python train.py --model="class-conditioned image flow-matching model" --dataset="made-up road signs on poles" --train_examples=61250 --image_size=32 --horizontal_flip=false --conditioning="class" --arch="unet" --objective="flow_matching" --cond_dim=192 --targets=["outline"] --num_classes=5 --cond_dropout=0.1 --logit_normal_time=true --norm="layernorm" --activation="gelu" --widths=[48, 96, 96, 96] --blocks_per_level=3 --scale_shift_norm=true --attention=true --upsampling="nearest_conv" --init="small_normal" --residual_init="zero_last" --optimizer="muon" --muon_scale="original" --lr=0.034 --momentum=0.9 --nesterov=true --orthogonalizer="newton_schulz_5" --adamw_lr_other_params=0.00089 --grad_clip=0.5 --ema_decay=0.99 --steps=7900 --batch_size=64 --epochs=8.3 --lr_schedule="constant" --warmup_steps=230 --weight_decay=0.008 --adamw_weight_decay_other_params=0.01
Rows from block 3 of a small class-conditioned image flow-matching model, named by matrix and row number. Rows with one number belong to one channel. Each number is 500 + 25 x the weight over its row's rms, rounded and kept within 0 to 999. All counts start at 0. Numbers have three digits each. After the name is the row's rms in percent of the matrix's.
Before each channel's rows are labels from the 100 images, of 14976 (inputs lightly noised), where the channel reaches its highest value: "patch colour" is the nearest of a few named colours to the mean colour under the peak; "top examples" is what is common among them. Only what is clearly more common there than usual is listed. The data: made-up road signs on poles.
# convs0: first 3x3 conv (model.enc.1.0.convs.0.weight, 96x96x3x3, each kernel summed), inputs 0-95
# convs1: second 3x3 conv (model.enc.1.0.convs.1.weight, 96x96x3x3, transposed, each kernel summed), outputs 0-95

patch colour: black
top examples: black face; triangle sign; circle sign
convs0.46 101:485473505481527475563519493487502480498489488510493485458486461496493514516480479503473534537480489525498472523488476506515507453479518538489488464513570500481490484492517479542499522494505467491468491486476481539470500501461536468484492489505464496478503496491486470485589518497514443488
convs1.46 116:512540521494463540474469522446534518528546492485493473475567497498467508487558527464469522488482469536487484489508486508487486479491504518538545466484498486495546463497489514506508545499505500499471507520523461504510497498522518497503514489473520494495511472519487469455489473492464491448

patch colour: grey
top examples: square sign
convs0.12 086:510487521507477528528500478518446507520486465474506479468495484516477524506509483505454523480520486480541485528525505480489528481492516517520512475471506518483514425502505455534538514498494526479506543486503470428496480526534491497536501528481458515507513492516484458456545504480486528482
convs1.12 111:472473479481511485537544533531531488496506527486520521516448484434489487512531533510514489502450504495479475484480476495542523477497464522518492516482503478482517486494560504523471505485523509513490476484517515521485499484517475501478533521498541501488474494518500550584474489518462505512

patch colour: pink
top examples: triangle sign; white face
convs0.67 102:514482475484462504518471513512477539481494517535514511501474495524524489517443471483546528477495509499470455479517518518488505514516467512472503520492503526522521509521456513481496455529540532502503503452494449489478484547433479486479507521504537531492492524495541507542487455507513512520
convs1.67 095:470534511496508480523508498512496473529479465517484547504491519493470521491531508529501512504524484468512561523474483504494480488491480496489476516490539455489494518481529486538497517527462519466536518434477451499430523494506484509507473519472507488500524487448497506488546541520485466476

patch colour: brown
top examples: circle sign; brown face
convs0.51 117:533530482493510489471494514494544511481500504512501546522516458580521454511457515473496512496478479483492509484486468556500493500533478486512500524493522490530507507491513554503504544508490507542495498547530484505477517493505501470509477527458497520486507489545434495491514515556509485485
convs1.51 068:493494481489547543534525525487522508492487472489463489480536528490485510532493499493519467490499530528541505481526507516510533505501501512498515485551521515466502534483486458523469474489470512480514514451518508596522510503467509511522519525479489484512461471484554505524494516478490503545

patch colour: blue
top examples: blue rim; yellow face; purple rim
convs0.64 102:506459532522506498502493492491502525478488499509500476486481521490513538509500533513489486482498469470519566522531476465478464480531504507499473497502476508466474478521468499515530466517537488474499452507502531493575527451548480536504478482523489491483476527485476480479458493483501561492
convs1.64 113:490487489524476488495505498471503503514510499519527523483492485478550478468456509497477510530553498476508563473475483485554491540507486493520476514478477484475523509487493464498475467486451446535474486499503495521440461520497526477486474497444478466509507529510515496542531501499525477501

patch colour: red
top examples: teal rim; red face; square sign
convs0.90 101:503506486493510488446497484489518555473499504504492468529485479532475471448471483487503490534478490468512514461533520501510485488509501470481494489461502484518514561506477492441504511534504502532503493511469474521505519499482441470501477552490508466492515516565459535488487475477477482522
convs1.90 119:501513515508495537510465514535455473470504481465494521471487509506588487549497455527513471504488492495481502484542524506479487525535519478509510519507499485494468443523483506521505492527530519470498523511474514532509518557470515480548524496458526482488506512463519524514532527501508481487

patch colour: pink
top examples: black rim; triangle sign; white face
convs0.89 079:497490554484492505467479488505500553499459470501540492490468526481497510518509496525500476528477479510496488470498510471493463517534510493547504484482478540466464497526497504534468472469522522522509452515531513513516501461499535578491515478489477491506457487484516464496471496492502554463
convs1.89 116:441463463538481500538555531504458457494495477503522504450536522493492533473508486510489518511513508481478505477518473456554485511474499504490496499503490491507519462508479500500502478487498479487481530470509496480514469506486496579466475487512530480492457525520502508537472538486533494528

patch colour: black
top examples: grey face; square sign; black rim
convs0.88 079:540453494490484520456489544473535515472527496460530469440498509473511489481523482580483499550462512507488508502526496489487520479454507524518518526503477521510508475485530505467518476471491512514480480497501494507470554473468508472499460512506483495479511501489482492498503508520490561484
convs1.88 106:517504478478484476519510531513455476487478513534479503503488513485481477496496528467506528513494500514455473545583515484556486534494517485486475509501513508477495483549503463514477501492491470493505536500546519529504487502543444492498514491522488514560488488518498470547520509519459508535

patch colour: blue
top examples: blue face; pentagon sign
convs0.53 111:445510472472579507472478464492499488493479477503529491473472506484493527505539497518497489475476485486462523481482543514536493485496495494513517459502511476538514494483499505517500547534496489486503496493545480489511483499504470508524492488520480466486497510537507528515505527483598453527
convs1.53 130:509491483478422491483509446509487492501494488473498511533507477496463476445484500491456527549470514501515457504475455493537507501498508509497510529493476487498476511512489509499510491477504479517474501516504508473507493488505498494492490470490490509485534466481484454410502514515417501523

patch colour: black
top examples: green face
convs0.57 082:476501496517466516443514503496500559466521472508502475525524525471467433528529480497513514544521511471494465476491521495501481493511477491490482447492484511520478517501508516501522508474508519466497496494538537523500485500458493492491499524485523485538499555510535498506506444501494496577
convs1.57 076:507472511526478526541491519507558479494494502538514534478464504511524455517516541463524481522483510526537486515496482489515536530508510477477469547514520478508485493521472481539503488483495524499543455505507524545533490485543499533516507484543513498475470484508523479485489568480460501509

patch colour: green
top examples: square sign; green face; teal face
convs0.20 088:473498511499507544455468489455497517470503494516480504477471462490476483479528520508487497501539536525472486510472527536503519506470499482483508495477516523493469490496508498510512493487482528484524480468564540450487485510479479477482489525538490526497502533483556530500521518511591482484
convs1.20 089:524471528470525485514509476536515519501513493501574466495468510513483487485522499449514483484496519473523474518505505523485500476481463481491474533467509479536487472465528540488470484541471534505494470494500471515527480461499476468495519507563534511486511541486515514491546493538532521519

patch colour: green
top examples: teal rim; square sign; red face
convs0.15 086:528497534530505483504495464487500426523482496492485500483506494498496515429514512508487509494521459517497522503455484514479514489477500500564493482502500491486479462480526491559485573472509474488510511506509527487444493478517557501512508516503498514528502438490481478472508505497494533519
convs1.15 109:498475524475480481499515481472520525551505520486471460466525486501469518490548543510510467540497518513507492512510494526522459504487501480499481521544512493508484535462518448459480492500482463502488463454529514508504562498546473491480475528512521507472489491464542508502493473484502458471

patch colour: pink
top examples: green rim; pink face; purple face
convs0.38 114:506480556500473490502488507514478480510481489478492493470490473464504545523524497491498514495483510520514541487464463508497509472515487468513523470475486502502492460534493474555473482448453517537496501501481555478520510487512545507515494486523484505472507490438474494468462514514498576501
convs1.38 110:493520497617486500490502499508511499506484509525495500494457477494485480493488523498461469533541482497500528502485501525532496513498491497496451517535491518482554518486483480469519471508454495463494473473499483495549508478532521508481515475488481472499471516509503490568508538484515472493

patch colour: black; purple
top examples: hexagon sign; purple face; black face
convs0.11 083:440500560494544493481504486499493478465498522496511514458503442481524533491496489511500525520546450472515510505514499503478484513503502483504473454515491496499545502456483504504515490451544474496530452464475493508513518489522520541488510533544473487514524489479484495526486534487500550510
convs1.11 086:505479507525527515497525509501495489487518448497498521486484507469474529495540524489492482441505472520531559491499479452497481502500498477458459546511496512478498466501464465534489503482496497479513548533518516539545535503515546526506495490454475506479514474504512515503530526462515464463

patch colour: purple
top examples: circle sign; purple face
convs0.40 112:510519481507540480569498502516479512483477483520506506533471504527468541551496466491521481491467503519485487493529490499507480509525509490494529497501508490490521530526470507463486462495550512501486484482501483559485498555470469504495510559472501504481488491509488496577491461489489473550
convs1.40 093:535497522510500509524511464539491501450548516485517493509474500493527517508481524501503512532504502489526490482498526473492499486480518512483501527490504492497523533463491525496516496537469449528488497478477509497494526469481493487519555520419520494544535481496519474494522524511476475406

patch colour: black
top examples: square sign; black face
convs0.59 101:457476519502504488558487487520493536506495498518513468465539487491471549474508531457549488516541507499515507482525458510499492458488509518514501513547448513489512541479503509515455492503493500484492496506526550487504514485492538546483477524482509508530468465488509486516474494484458520558
convs1.59 094:472526542537493467578471469477534490482511490462470515518491516520469460487486497484527463496535490511498519496504492457521524547475492485490499496492514470529486454496499533490516527481515468499510539488514507493515517497492517536490527496466519491494477462498520482480526507453481490423

patch colour: white
top examples: circle sign
convs0.35 104:581503476475537478463504520466515506519505491487501506489487457518449528534526483510456475523498515466488474493447513504503490484513483414474494485489491486453476538460473534489498486495488496539496491478505509527507506477465480460501501529537477483516502485522499512504482512478509484513
convs1.35 080:474517517480517528495516521503470497505488506513498481539490468508544520504529467556431532507461516509478495490530507510525502487489469457517537535490538508526530506538516484507523508520538555459504513491501505497476462524475533490515511529488501500436486519512486510477456526505544491517

patch colour: green
top examples: square sign; green face; purple rim
convs0.36 123:499472556539521475507479503504480429554465483477496505472522457480467500498519532476497507488541478519505503558468477486492497462486500485548549499493492474496474464482515499526498536482479491491492483517506563509451514477566514476505515493497509520475493488508493497480507500505497491505
convs1.36 113:495508491534458547506475480519537513517508520485495447494490488524489563504495575495517491488480493535514491511503499546499499536495493478510487526477504516490530522515513492500483547516443484482491486448460448492528531474522474490507495498513487505454503495502536477462508517449487506513

patch colour: pink; white
top examples: orange rim; white face
convs0.29 096:505483487497523454508498524489515600489457542475495528533490491506467493527507516496447498504480485493489488482496477546524491504491502474512496529476523467486470543457470519479481502518496449486477453490512527501552516488468489480478471499526495499505464481514484469501512476504517481533
convs1.29 108:522532493484489533510483526511488503512466463499488490520495482544542517517530429509457481490517491490497449468556519471461503506533481472511494488520489482501524500557467498522501516508548516464476532500518497511484486545494503523518471472470498487495539561495536513482474516503509504486

patch colour: pink
top examples: hexagon sign; brown face; red face
convs0.58 093:460494491504417519517512495455495533484511487491499527548465545490509458548503506493504505548467483500490492501522516498493531501496494525497522484487449507492471535522508560551469475509479505472502498484529503536495501495468544531500465521540509497482511514466506487483538494515509493474
convs1.58 093:516531535464431468485481484461519507525452524489533492472524497512485486536520507495518519529493470545547497534481495502484467513509543527470515489512495511520447474459493487488508527495473525531515509494489479523490509508455515480517511498519544470514522517496485491472506504479478531566

patch colour: white
top examples: red face
convs0.83 078:494518497472526523470509582516485523490494495494555542536484473529474461508496536476521498470485514534498469488502481504523512538506517479519539490465504473483465529508517521499532507513507510500447519508478496490503503556496448480525473521477507552512508507545498502518518515488473468471
convs1.83 060:525499460489505515480525478506484482488523500503478480481474499502455488524463475508509517478486498508569523514544525500538528507495513512497535493511531494511520510483506490519503496526472490501528519505533483598540518497473493490490496512500470510528531530507550535523529460508482468562

patch colour: brown
top examples: circle sign; brown face; red rim
convs0.62 113:491496547534509520497518514491509451487488523506509478473506511462508492467514540490496515509550517494526517516490488445491530489485504501522454500524482523453493476471515509552478521442494462497522513501505535477521499474512544568515505510488497490499503469460520496511462554484472527478
convs1.62 071:493531466542465483500491502521507493474534486491491494520505477461505556558468470480522459489477515503490510536447502553469516498477530479497476509489527508544481472530520459504499504486472502509510534520532520546478484544530546530531506474499485494509510492498500480479537474467502488492

patch colour: green
top examples: circle sign; green face; teal face
convs0.9 094:423494513527510531464506519477507508514512531500517476526457475517509485515562522468494532544524488456496514509499502480530503506522488462485491503495464498474495489506492540520494472439484506524503504524530529492531502490515486518484488501487468507525491467478509491493471564511565534486
convs1.9 091:462502496520516473528500538478513500508459488517560501470514524503466522504532467490500484500460505541501516450475469500455509542504496495471515519502525531539472494529519480503506503480506525520536504505488503526497526527472529564534513524555510491476520512519494493503517489481544512559

patch colour: blue
top examples: blue rim
convs0.37 102:511478480433510472499500493493526565488491523484520489530496472487478463514489486511504501495478503470468483453536532485508483504491516483450479498491511523510522533475465527448493440538485510531497492492460454490515507517456477486483514474460515502525499548534496502507492507517516506456
convs1.37 105:482559476546465505493511480508501494455505489513507535461468490513553499460527514493504514480471474500517486539484465508504487551502494474522499474491512507511488499507488473508513507479571513470510483479481463466483529533541523522497495521518479488453515480447496500534476479454485519524

patch colour: purple; red
top examples: square sign; purple face; red face
convs0.80 109:459495481532496506508509509481498434490497492491502494487538479494488569528486514503517472506539491486462505531501483495536532465466486476529538500516462516502531518486552510525497538442514446467506521497482525519477510486525525485526499520519515517521524484457496524490487479489462458485
convs1.80 095:548498482511525485536474494504557485518477517522505506535508508475502490488519540499557538489485483507516480489449451465484479504518517528504523506521509485488502499493476500505515529483498477540506502523503500480498479514496502518475535508417506497490508457526470429495493538508508490439

patch colour: brown
top examples: triangle sign; pink face; white face
convs0.2 104:491518545460483507493491499509455530460518500509505517497501511509500485515473448498533499528487525516494471526576535500485451524503531540469478487519495490514503557529501498488489511537493509522536497535485458473506474496475562550512520518484498511494517453518524502505504461496500524515
convs1.2 093:482461468507497506553485525529480483489488466497467524515471490509493479477531526476502539527527480512486493503473479492546483513490479525518493525521493516509466479486574543506466461513430473460492507492490501510502513506504487500484512510465492504586460490487510509527509488510500498460

patch colour: grey
top examples: triangle sign
convs0.50 106:494505474517510464463518520554541427523513481473511478502484519501508501481490495483479505460518472549509522497441509487499481567496468502527510468533438485510509527489526493487466463475501520543507512531500510532521506478498523512508518495502526514462508500469512532537470481486491501493
convs1.50 106:517469501479544541508529486476489442500549514464485500507546496524518499515487482520513529473469472485488471493531529517475483482469467498544526491522504493520459529493485523491512476527499538508517527493458454504487468520502472507492489522505469482488476503513506559480442475538498470474

patch colour: green
top examples: green rim; purple face; yellow rim
convs0.60 101:515511464487512501509460528542484524498521500490497503503456461539505522505512493496513506462476509455515466490536503567493471490549503484467508496472522493534489526491476503437497489587494486495517505488488469499502490531485450474492518511457508527491490506545480513471494485503486478521
convs1.60 111:497471502533488519515500478526478466525480518524517508498507484489490505533498447536531465487498495521464482501520576461497499533533513477486484465472494505469493425549461497513489473501507502510499534512528506499492493494497499470527482487522487525526556539448476524511538507502491491523

patch colour: green
top examples: triangle sign; green face; purple rim
convs0.68 085:517560467431530511501497506484495521535504512499508519524522496474432463509548518500543502462483519475514440514520455508503480491467494523483497510493535523484483540504523520470509494489447499535482509473505481511465445508531494475528508487477528488514519519494501481516491505486498477487
convs1.68 128:513468501471488492516514497512494504469536457488511535492468508471534547532446452484508501518520495509483527493496491524451515498429521501501487476504479516512505463555526492517482502507499532489493510567502543486544529531464508488505514482531498532486502494464483530510495517545523500495

patch colour: black
top examples: square sign; black face
convs0.73 108:584498488505540486599526473551512503517482480483515511470494473482493493470470493496490485480458495524505478481486507495538517509484496517537489520484499516498509457484489528547467493472504470505484500499487499545486489482514555509496520475474492464468516534497478504501480529509498521499
convs1.73 100:478511507512455500410477483429495484506497525508487493535530486508492533514542520449490542519524486469511490529525513492489480495502490476476504468524510506482465530486495476473523500493486484499470534488533507411511517501500511477502453496469499493511479487505509471464492484511491497488